config = dict(
    arch='efficientnet_v2',
    channel_attention='se',
    residual_init='none',
    optimizer='normuon',
    muon_scale='match_rms_adamw',
    momentum=0.95,
    adamw_lr_other_params=0.0014,
    steps=6100,
)
Rows from block 3 of a small CTC image transcriber, named by matrix and row number. Rows with one number belong to one channel. Each number is 500 + 25 x the weight over its row's rms, rounded and kept within 0 to 999. All counts start at 0. Numbers have three digits each. After the name is the row's rms in percent of the matrix's.
After each channel's rows are labels from the 100 images, of 14976, where the channel reaches its highest value: "strongest on" is what is common among them. Only what is clearly more common there than usual is listed. The data: analogue clock faces.
# convs0: expand 5x5 conv, stride 2 (model.blocks.3.convs.0.weight, 144x24x5x5, each kernel summed), inputs 0-23
# convs1: project pointwise conv (model.blocks.3.convs.1.weight, 48x144x1x1, transposed), outputs 0-47

convs0.39 073:517502467445514533529537515498511497516507451472470480484512483533515500
convs1.39 103:514534505533496508488517499490514535477486513514510469475483512504484487496508477517503512490555538505481499554474523495463544513546453527550474
strongest on: minute hand past 7; minutes: 35 to 39; minute hand past 8; minutes: 40 to 44

convs0.104 091:464496470479539478513532534512492512536498503512488456490479534474526466
convs1.104 097:464551462485538485505547461477479459509521478515487517477484475542494530488514500470527506505454519472508492489468483514542501490517513518474483
strongest on: minute hand past 12; minute hand past 8; minutes: 0 to 4; minutes: 40 to 44

convs0.99 088:484529476510477481473545501506500506499565497529516502499502520450477475
convs1.99 088:515543535531569498512475463492524507506509471536512473484482524451484458518515476496511462511510464525521482531528497519494489487518518481497483
strongest on: four ticks; minute hand past 3; minutes: 15 to 19

convs0.32 095:457480446478486510534497523507494476488523495538525475526516537496471512
convs1.32 098:494530517500486493440480533520488515516507510558493512513467536485486511476515481482491501459498488575491488490506525513499455543472511496521493
strongest on: minute hand past 8; minutes: 40 to 44; hour 5

convs0.107 121:511474511495540504501490532539525471529485517488470456487508509449532495
convs1.107 099:469466512518467525484499470536472507546484494495469474546472468485474458476500494483453480503514507465547493512502509456481505478472503480505483
strongest on: minute hand past 8; minutes: 40 to 44

convs0.45 089:441518517469469541473527522486480517516493507466521507526484519470515508
convs1.45 087:502469508488498501510478525503503532466490477506515485425514488533428488511517495487527534492466533516522494503524460517491525527498456489506517
strongest on: minute hand past 10; minutes: 50 to 54

convs0.12 099:471496444482487516506520513461526488522549522480529479511460508502521500
convs1.12 078:513452483496475553498514510474502536502566502480503481500533453518496526494511517505522555443489494531530506495512501470513509472491524502500502
strongest on: minute hand past 11; minutes: 55 to 59; minute hand past 10; minutes: 50 to 54

convs0.3 103:520457471467527476517481499544532479502504535470516494461484508512515530
convs1.3 106:469458525540521484528505532485501497480504490490533481488539477558513492499495466494471446488513495495520459540494502474481493459493472460513495
strongest on: minute hand past 11; minutes: 55 to 59; ticks

convs0.5 094:490519483509523505532494512555473490520494518496449493499474506477540452
convs1.5 109:518502524463489486492507502557498451483522475515477526507480509496523499478480492439504505501520527485497552530547483486493470515556528491492517
strongest on: minute hand past 8; minutes: 40 to 44; minute hand past 2; minutes: 10 to 14

convs0.113 168:530494475450514501518496502466514521523472538467477490491493494483547538
convs1.113 110:521522500468498503511477517453478533511501475532500519557490492485541497494502485478464514536513476506473523508472522521491477533480510460512434
strongest on: minute hand past 11; minutes: 55 to 59

convs0.16 078:537482452433505482513487533475486528508512499522486521504475520502529496
convs1.16 089:465512522467525482500533450486476521509515518449503485489528499484564474496530512520518497500504528482483533535509515504487492469530487537549489
strongest on: minute hand past 11; minutes: 55 to 59

convs0.18 092:469474455493557491520480540527530484508492536470489497494502534489495503
convs1.18 101:461498504496515487507488494482517564498477534493471440503496515488472518456511485493464540500517482472516503496561493476473506525472494463505472
strongest on: minute hand past 7; minutes: 35 to 39

convs0.87 108:505510492518507528514473541519480522501457491508484494451458516477510549
convs1.87 096:523532466485516488524540442509489508474490498474471528494480526512514511505467453487497471460499479492517492481465481507468480452487504484444509
strongest on: minute hand past 7; minutes: 35 to 39; minute hand past 9; minutes: 45 to 49

convs0.121 068:492498451513494517494476501517547502528463513497505511457462542481491532
convs1.121 087:460518522566496502484499524470455479467507511471493451485534514506544483509494526497467501454507499486467484493465521501501516497470492539484510
strongest on: minute hand past 7; minutes: 35 to 39; hour 5; minute hand past 2

convs0.55 101:491487476475519491526488503536488548446463487504498495515508545476494534
convs1.55 106:485471529497516517526476531467520475455496471487446497473525514473488510548514498493492537503494511533477455502532495491473477470499495529449492
strongest on: four ticks; minute hand past 6; minutes: 30 to 34

convs0.129 118:490514473490503518524485546486493495540482498508456463511533509487543460
convs1.129 098:458531476505456505495503476504504512490475471540483527513478503445507481467495486523466488508478559459521492470478540512476485489509464510528491
strongest on: minute hand past 8; minutes: 40 to 44

convs0.85 085:460502480503518472515481507510521472543504548527490497461451525490497517
convs1.85 112:510490534484517483483536567527528453487478475484515516489508502496511557457533516526497509508524502509497486475498456474524499471511470466525508
strongest on: minute hand past 12; minutes: 0 to 4

convs0.61 062:509498515475480543480529507527495501506456484461537482490524526454528500
convs1.61 095:530487503476524533466484470537485521465486503492542467472485570503471489494473514468514510519526546473506492537519515498492508517517461501483483
strongest on: four ticks; hour 8; minute hand past 11; minutes: 55 to 59

convs0.6 089:514509467513506508525457557538469512507457504535501513488478485473510495
convs1.6 096:498505522481469507486491505490552495465510491511546498479544549544503475492506482498522498473520480495563507531498492478457516512474528543492517
strongest on: four ticks; minute hand past 12; minutes: 0 to 4

convs0.137 087:507503429503498522510501519480446516523500507516490501479538502526467529
convs1.137 112:505514499517508469532522512484484488486526537508505453518497516466486480500521477522551531486488515466482543490520506488505448483502516500492580
strongest on: minute hand past 10; minutes: 50 to 54; hour 9

convs0.44 125:516469466491499532509479548515513508502484491459533529453535506479505480
convs1.44 102:469503500520464498525512510524512514504521480483451490459543428467460524486529487512471496482497533512483539498523553500497504502494514490494521
strongest on: minute hand past 12; minutes: 0 to 4; minute hand past 1; minutes: 5 to 9

convs0.130 097:495478469519529502527450537543527507499521532521478488470482481470499494
convs1.130 118:522475450458471490526499522530507538514489472492505454519470487545495546544488492501505486462540468495512512521516502477483526491501494532466489
strongest on: minute hand past 7; minutes: 35 to 39; minute hand past 9; minutes: 45 to 49

convs0.98 119:502500475497489446459503493535508528529521518482489506445506535487531505
convs1.98 105:474455505506483494488482489508503519519517504489555489513543533512519533479515512524470495514530492493485436484500517496577512531470479497478507
strongest on: minute hand past 7; minutes: 35 to 39